config.toml
arch = "unet"
model = "image flow-matching model"
dataset = "rosettes with rotational symmetry"
train_examples = 97500
image_size = 48
horizontal_flip = true
conditioning = "none"
objective = "flow_matching"
cond_dim = 128
logit_normal_time = true
norm = "layernorm"
hidden_act = "silu"
pixel_unshuffle = 2
widths = [96, 96, 192]
blocks_per_level = 3
scale_shift_norm = true
attention = true
upsampling = "transposed_conv"
init = "trunc_normal_002"
residual_init = "zero_last"
optimizer = "muon"
muon_scale = "match_rms_adamw"
learning_rate = 0.0049
momentum = 0.9
nesterov = true
orthogonalizer = "newton_schulz_5"
adamw_lr_other_params = 0.002
max_grad_norm = 5.0
max_steps = 6400
batch_size = 128
epochs = 8.4
lr_schedule = "cosine"
final_lr_fraction = 0
warmup_steps = 320
weight_decay = 0.09
adamw_weight_decay_other_params = 0.01
Rows from block 10, named by matrix and row number. Rows with one number belong to one channel. Each number is 128 + 24 x the weight over its row's rms, rounded and kept within 0 to 255. All counts start at 0. Numbers have three digits each. After the name is the row's rms in percent of the matrix's.
# convs0: first 3x3 conv (model.decb.0.0.convs.0.weight, 96x192x3x3), inputs 52-64, a 3x3 kernel for each
# convs1: second 3x3 conv (model.decb.0.0.convs.1.weight, 96x96x3x3, transposed), outputs 56-69, a 3x3 kernel for each
convs0.50 110:114105133111124123118162138095121129172106136129126139116142145113134118143139111164111137111100136121127137146112162130120125122131120137133110127117160116159141124129131131144129125123128123117127125089130107107106137163123145137146155139143140097118107127134120126107130136133133113130129124126137127110130156134111122124129116151120118133105126138
convs0.51 094:135122112145156110130119129113100127128119109140129119142147154131150169135165144121088163111107153112115123118114131122102121120107127108137154115161131134130131135131134129107119128137122135119128119146139153144133145138157147143155139143171164151154159145126159182136129149133118128127147140159142142140133145135115125122128133121124162126130120122
convs0.52 092:144127118102100084132121128132127130148136135125137119090086130077095131108134117109142123144148142172141098132119114134148132156131117141129132137136152122130142128115124119110115111109138140126153133137149136128135150126155129124146113126137115137135143146127124129136141142120131125123124114089144149158116134172129164147165126127141113121125118133
convs0.53 093:105111107125105127142133110142119142160151139152155147138154130130103122080094127150122132120141157114126149115129144111138122112137114126124143133141141122133133113116128121124122110111124147130157118131111129128120137143127148131126142112135137127118154119126146119128136127131144127138162115113112086087082101096101087086125126140129106132133150104
convs0.54 104:185162129138197186107136159164132107133125150129129129128134165122110102093154100135130140137120128097117124153123125129141122117167140113125121131140124131125112132150144136142119141144129111104108151118121150114117131089080122107118104105120118119128114116136138136135132129117124130119112127153132125095153142141127133132114117102126140137125123114
convs0.55 099:109153134141152118101129112135120148121121132118140137149149119109149175132121131154198152200239186153186145135134130126153134137125111120125136135134132135136107143146120143147137152148140118116137114118125118106142136132141107146125129142132129146153130157142129163121137127135151170125139155128148154146157127159147161114112123102116118119117120126
convs0.56 104:140173178154145153143116128130141157145181142159177171138130087134166090125103096167124128144135091143117122135136152130128133133103128130138128127137115142114137144134117133122127135132140146154137160124102121175135112097101113083113094097104126127124133122127127100119141127114128130119116148131136141163166094130207166129110138107138126162130148154
convs0.57 102:131155136122160137145127100121141127140115115120130102136136145189142132149143134151146117135125120127124118115115129127140125128141149134154133118124117120130126113141124114113133141111166103138148117133123086101114122096107128107097110087099128134130148137120129139146126134122128138134132123136147132134145140135174145130133138139114115108136134132
convs0.58 109:111097120134127148119174129127121120103098116107095086119126134131169168101124156122142116094104110106129140116133139128132124116129120121123126118122128126140124150119122122117129117115152138105119148107129134104117132120100122112126105097114123120134135141150120135138125123117115096120103137130111104091104149103094142138102120131117141128151110103
convs0.59 095:115133115125115148125136115135138122144124137132125144122071126098114102140149113124165101139115132141114140120140120122119118151118120123110117130127138133132129125117109131097097109114127138130152127164142141138133137124119126119141147117134120134110123123122122111140127129127140101110121125127156129152125123144140145128162126122122134139143126141
convs0.60 103:123160132123146149143112122146089129154119114170128113111110090152161128163156150166158121154140132134103141113127131113159158147130116138132147139129150131119132144149134119120137131123121148133128130108103144151113111115108145129132156126126122141160123147128132126124129127119126133122122117134164143161136136148141123108110123145140121122134115122
convs0.61 104:136113143129123147118114122124139117127147123117119115130133156129142153122120151116104108078097103085085132134135141127158136127118122146142125152135145140127144128116128137125123136113110153130147161154143154141134123104128106113114127123095129127114099120130118130132121101127130133125124126133111121159091128141132125087133148133131155130168135124
convs0.62 097:124119134094099099079120120133109092170145088155153133127120112069107138137137073127106124128112122145134126139139139122107125131121131132122115122117114131114122133108126148137101131130132110110130150120139159135138089121147088136172121173198082085126068090122081116152137136150151141148127157146099076085079088076094106068121121102122118128140115126
convs0.63 103:122132142145149145189146139122123113123122129131103113192166171141141106126123131122135148116099141132120132143131137133142135123119122119129115108130118129145133123147138129116140109100118122127147128112162117136149172187152177167160127127132138117135138126133140141122134126124129134144108094121204186155168144146154114111145126125137131124127125119
convs0.64 105:120151120129128147128146176124130118157135107160121097128124140125126116122137147098123120108119130140109108131134110101141126133133131142120126146131123117142130128112107128099120123111118138147137138110139127137136095102102109100118111096125125111122133129127129130128106128130130125109124126106144124130137114151102126148126140132130128129146128119
convs0.65 099:133147129102126132132126125156139117151144136143165150122132104159164168145175138133119157132117127128122133121134134120116116113125133120129131129138137108142126105124139139149115109141148156144154172141147137137141150142148134158133141159157112115119118117106105141135120130133108118127109120140133140144158120121135138143137147141138117141149140129
convs0.66 099:125131137169142144147115120127105124151115117083133114161140140146140165171119122112096108103117122141108146128122106113134112138131131127137117128133112128132149111135136130153127116138112107116111134145128138148116144147117146131106131125129149134134152101102145131139122118113128127128143123140134137127139125125149128128134128120149128122141129132
convs0.67 089:136137135138134121159146125131110135128138097144135107132131093095098104065079114143130125110127131094133142129134130106131135111140147125136135118122129115130139111140136142082126162122110107114109086082095110086100095108114124132155153141113131105135143130115137128073126115133128118130156126124075028086098049059071038069118129125125107127117130139
convs0.68 127:176162147162107159133129126108150135118172146101110162146153221186158159189226175107119131108084115121114136153145140152158140147125150122115116152167146150149153127117119139153118115113111120130107125141130128170146138137158151144135119127131128128131114142154100124135146119126135140148124130150134170153112160180102119158129120139157173138143148101
convs0.69 102:114130121121122121120131134122115108116112107116118113141173167125107140128106111110127141127097123123120122119120121141144124143132109115124134117141132130124117119119118103108102111112084134135139119141135137120124113110120135118103130144119116119104121125130141138134108121125124113137122123126151122101118149134118119133127109129112141137119122128
convs0.70 097:132106103103101099124115108167124097142124116126111096153151181135128117156102091094124138105107157104132125135121133121145127118131133139113141135113123122126128133130137130130116139112147133144169114128137135103110145155152116129132110099132127154133120144121131148113139126127106133105114104118118117120089154159138132163118126115118099146133145148
convs0.71 097:129121130146154132153143163141116154151126125165171131132151161117153152090142131151103113142109117162127142140108146124128126122129138129105139123125107118125135131157133141129120134125134177152120169139112147159145130117103117121154130140164138124113129104123125103125118127119132160137144145146120143158136115110136117127109113130108105111136123112
convs0.72 097:169130107167110112116118108113160149102121132122126149147200152151115143102108123118129154125132113143130111105122130140102106112118131117125147126111128125123102138137129145161132111113122131145157143178121148150112167161130144150135143161118178133105158151118176126124112106130114132118124151128141111112156144127162161116142116101149128119141149150
convs0.73 097:126115122121112134132130156123106127126097120105110130112113118152107091123123125151136124115129120115122122125134132115121148130132123134142160107139120108139139116130128141112122131116134115135139133120113123123116121131118123108113148120127136132131120145146118129122131134142128142136124137133103115128110084121101133112118127135122138125137142123
convs0.74 096:102144118109124100118127140142100133142141115147143128122120099110105109104116117156134122152129151143153168120115126133132161130132133135116125142098126143134121146118104125107130126140131123109125134112125133146141112121119126140135128152140136134107107123140109118093138137149139130130134125119126122146133139112141139098137135126147141132107124145
convs1.50 121:121085084097205160117109139114100099127136127085170112140096129105092122125163105134131131121145167140129160140131112127121150103115155103145117128120170115143158119133122164107135148096129121152112136159116131149114121113140145154136142147121106122131150167130149146137095151129184163161149112152102128084124088143140147162159129099111123100118144075142098104131151188160090143
convs1.51 098:098133123111136144129136132093114113131166123117149146145145122147144130075130117123138128138150106150126125153108111109098103102098152155162139107188140111092122130164144119134122085127120111138104094135085127093075139119125076123130135091126109113125106127109132110100166119182128084129177124109134090146101140138098119179129123123108062138124127090140101151122145155097122125
convs1.52 108:103125121106131095163154110140129163130130156165164102114151119157102113129121100103138109130125106156105119143157108117082124137078133139152110121091108128130073105133091101126111131151107138156149170128132179100161076150162118210111146118099127163132163115084158096126119130121115107113109140119163115129135182116153139157167154128154104157141104126120114144136129158149083146
convs1.53 123:148133121119149131132119109128151114125130113118124127131119093152065115081150138132100137117144091131127142123099155137074102110152133115119125135082090095148110121147111129149123119182144142123186175020144171131133118143104084170101091131128134121116141165135135133142113146141146124123124142126116106150145177103117144137119123148153124119131168104115136122162011180128127114
convs1.54 098:108127100146158109145138137152146131149084142095140117129134138146097127109122132120137123113115135106109138147156117100122086126118115115111127144135100118128097114111118118098098132143113134119145158169094148145122104117103129098116127163083135139123133109103130134138125102076148127110122122148148154105111176138166194157141106129173170089135137081066110158156063138133089113
convs1.55 100:111111114165109096123146123133091082124099101091078117196153172180176167150158148160181138152160164171158138115125120112094112141101120128134144105120126127132119117120132131152122105157111125125118149132155117117118073117131121132106114100107122136144154046122174128153108106111099093122100073141115144185109098178148145165127111126062072097111102111143159136174139153149133142
convs1.56 089:122112120117195168101139168102091166148118125121110099127085129168163153105150127105126095115148130126153149132144161129150144116099110116110141157109114158124146104134138155125132114132101131130132160073172143071095105161125168122034122120087144135171162087115136141147117203098120130146117179114148092131158134123116117091101087132129137120143112117163134079142095101117130127
convs1.57 087:128130089146105071141138089114113126095106118129092135110137108086126111080099132120152138119115141133093135169191123121128108127137096156144163132094084166128091093118115149110129103163145124178134109125109158129159130166133136093116158118111116128130153092154173124125101170152110122140148102092106136087149182109104137102122150146125136127118145140129144066119094084077092086
convs1.58 089:136130159136145138127140118076103108126105135157126120114123131158110146109103178124126159123122123137131172146090122100109191123176150103152131146137122120135108110132144127123086132099124113120137126188167146111129099173154131194117145091131148154154131117111095096134160164113164135131173131105133132140139140127095134137156140106171161088134097109122134122136112166136102123
convs1.59 109:112141137168140121131110154137111146138141138147138130106101150083119138118179109107107133106125139125088115143106118092115122117156134115123107147087142121146155139125126148113162129152147154124115044141123116141140182114105138017184119142168124093146100173176148155133119116121099098130111137107154139117110164119135096121127110116125088140097142129130141127137188056102163125
convs1.60 101:117109109138146125125146119091089096152128132135150178113132123137082110116130138129106103109114091123140127152117123119136119128093127097148109093091137086106124095108123101154143147180164118156092149126122148136147134110113140139118133134103106116105120143138149140133121166109165180155164104136100127142122108141088136105127134142138097148177087121084115126044164127139127164
convs1.61 094:123119127134080134101112143110111113156076104109118114112137111156080127166152124129103136132207166127105152148129141136168128084115111140118120115121119095142145137132132157059149171139141108130114138123126148155137127131170119160163138143120137122153104139112147110171116104135089164112106153100109121129098163164110126138141155153149133122109103140106117084118079110118148139
convs1.62 108:142136127120128172102149161139152102117148119105107118137136123138166174125127138151136132121123134124105137103085148121131086132155148142149151171123136133133112170169141125106140103101132091106188165146109148172146143147129092150120119143137059015101161157084171241126118141092140157116093102137142125124118171117172137151109094132131135077157181118127185157115151129138159185
convs1.63 094:144150137151136101156114117090132123147168133159130132116145158118110125156096137142122112125101129132134173108106119123107149166129104124131121077123146149150164120134098107190089133128138054119092125195141171149147094120140106175142146184144132176154162124116112123123104150108111160165128153095107120108156105113127148091115088145095086117121121109086138088129156104134108101
convs1.64 085:119145131117105149119155119127128128130119118151103109120162084128143149097168127100170117130098114116087114143124119089128131114121142124133134168097133116139109159122155124126103081131150155119140137113145092126148125149139139141140120134148101124136152101127132127159093124115088148110132126170125122124119106117108127158128131160161111177142162148108136159103134102158101128
convs1.65 107:150150143153140168137131154102107146128159167140133149106153116123185149117099127150116127120158130105128121129106133102127127159142168133120141080132158087061117118124108121109123117129152149138122165188153119105131102159121105154143108116070155198167156118171170166160126194149138194150102141117129152147092102144116122147148152169102075143132089105127111101109160149107106140
convs1.66 086:111118115084092066133119097123129126120187112118143128131112142138147144143136132165150112130114151138122110115111125122122123150123125145127115157127098098127139152106111172092124155140112165142107146115138124147118084190150093150126077097090122172144124129162120116164143108113120108123103134130144119132100125149135152157107134099115106128066109119138095122122102073130128134
convs1.67 110:133110107116108134093118130112108130178102189148149124116139119106098108097143115115125151123133141114101148136126142144136116100103160130170129177143165150174138092149154183076160184129126117108121071145127122069144180142140130121130138104155160122000085255102025105163098166113159113178134147140176137136135209141113123140118121115157113140120131146102110161098141140108116125
convs1.68 057:147123119121119132115133130129130108112131115121162172133148134131154127123152139114134120096092135117134179129120137141113134093084105093131110137160135123127140106106108136170109161192124138137152096087114112121133108171135102141086121151113168117134140108139142136161081085116100088117137139128109129113122155124129149121154119122167078100126105125153162149128137156115129123
convs1.69 105:150112107130182132126138121121157152095132161102152155125107092105145135136129121124126141121128122131116142132137127110146160112128144155177112063135188072112162112151109124131151148164138134110133145192137100169134098131128134137115121151134105126117139148119166135109163136103143167130117124147081090053108092099087093066140146152151074158131130155147119078140159097154142111
convs1.70 101:090132139128133143109133108111122092151131113138141130124157149123130133121149133111110118145126152144162141134134149112157124139095099183180129104078105110094086120140132109146147111137158129119087108125083127134105169140125139178096131100132135134107158129140134110129195140091168103130173127120110128130124099120105146122178135153120137109144112093146208154125115175178130151
convs1.71 111:190144141149147128172114120127134136106163159127151141133127134120096130127091114109113094122108124140167098127143117109141124128178137115105116092106129127139106176148165142172147102110141163124113122163121078136136089086075140108156155122175178141137172140129213200139161149129143166103178153131127148104108144118108098116121099097118093128127109137132116126139152111078106085
convs1.72 114:118126147114148108154154123120130158135113134118123089134142115169155142143112143087148146110207079125107117125161118152154096133127122101140143172170085154124134163127143128192124116141117127095125113135143097190156168120115154128116135091140099103098106027138113081172115116115139103117139139098090107149125094148114102135129153148178153123175126112137135144135140102164148152
convs1.73 092:142155114128196148145151123126142131142140131132113130128130141142171132111145107113126078088140151089120116124171108120127150126126118101103083123143113128126141169122139122110140108122134138105132154164119114135103146128140130124137141159125132129124119112106127105122150133147162132131145127101142159124120162099143112113169159201164143133173145147108170112121132098102128090
convs1.74 096:105116111118118095131147136126120140127146177135151103133111145144120112123097133133152138120133142088127119096130126119138114117094150117147121133121134133160114140176107166160102130118120105144158086095112163105140146083139114106101140115077127126167122111136178116119112122147108151178110164141146127137116205126124107129063121115125162154131131166132112098121177129117153112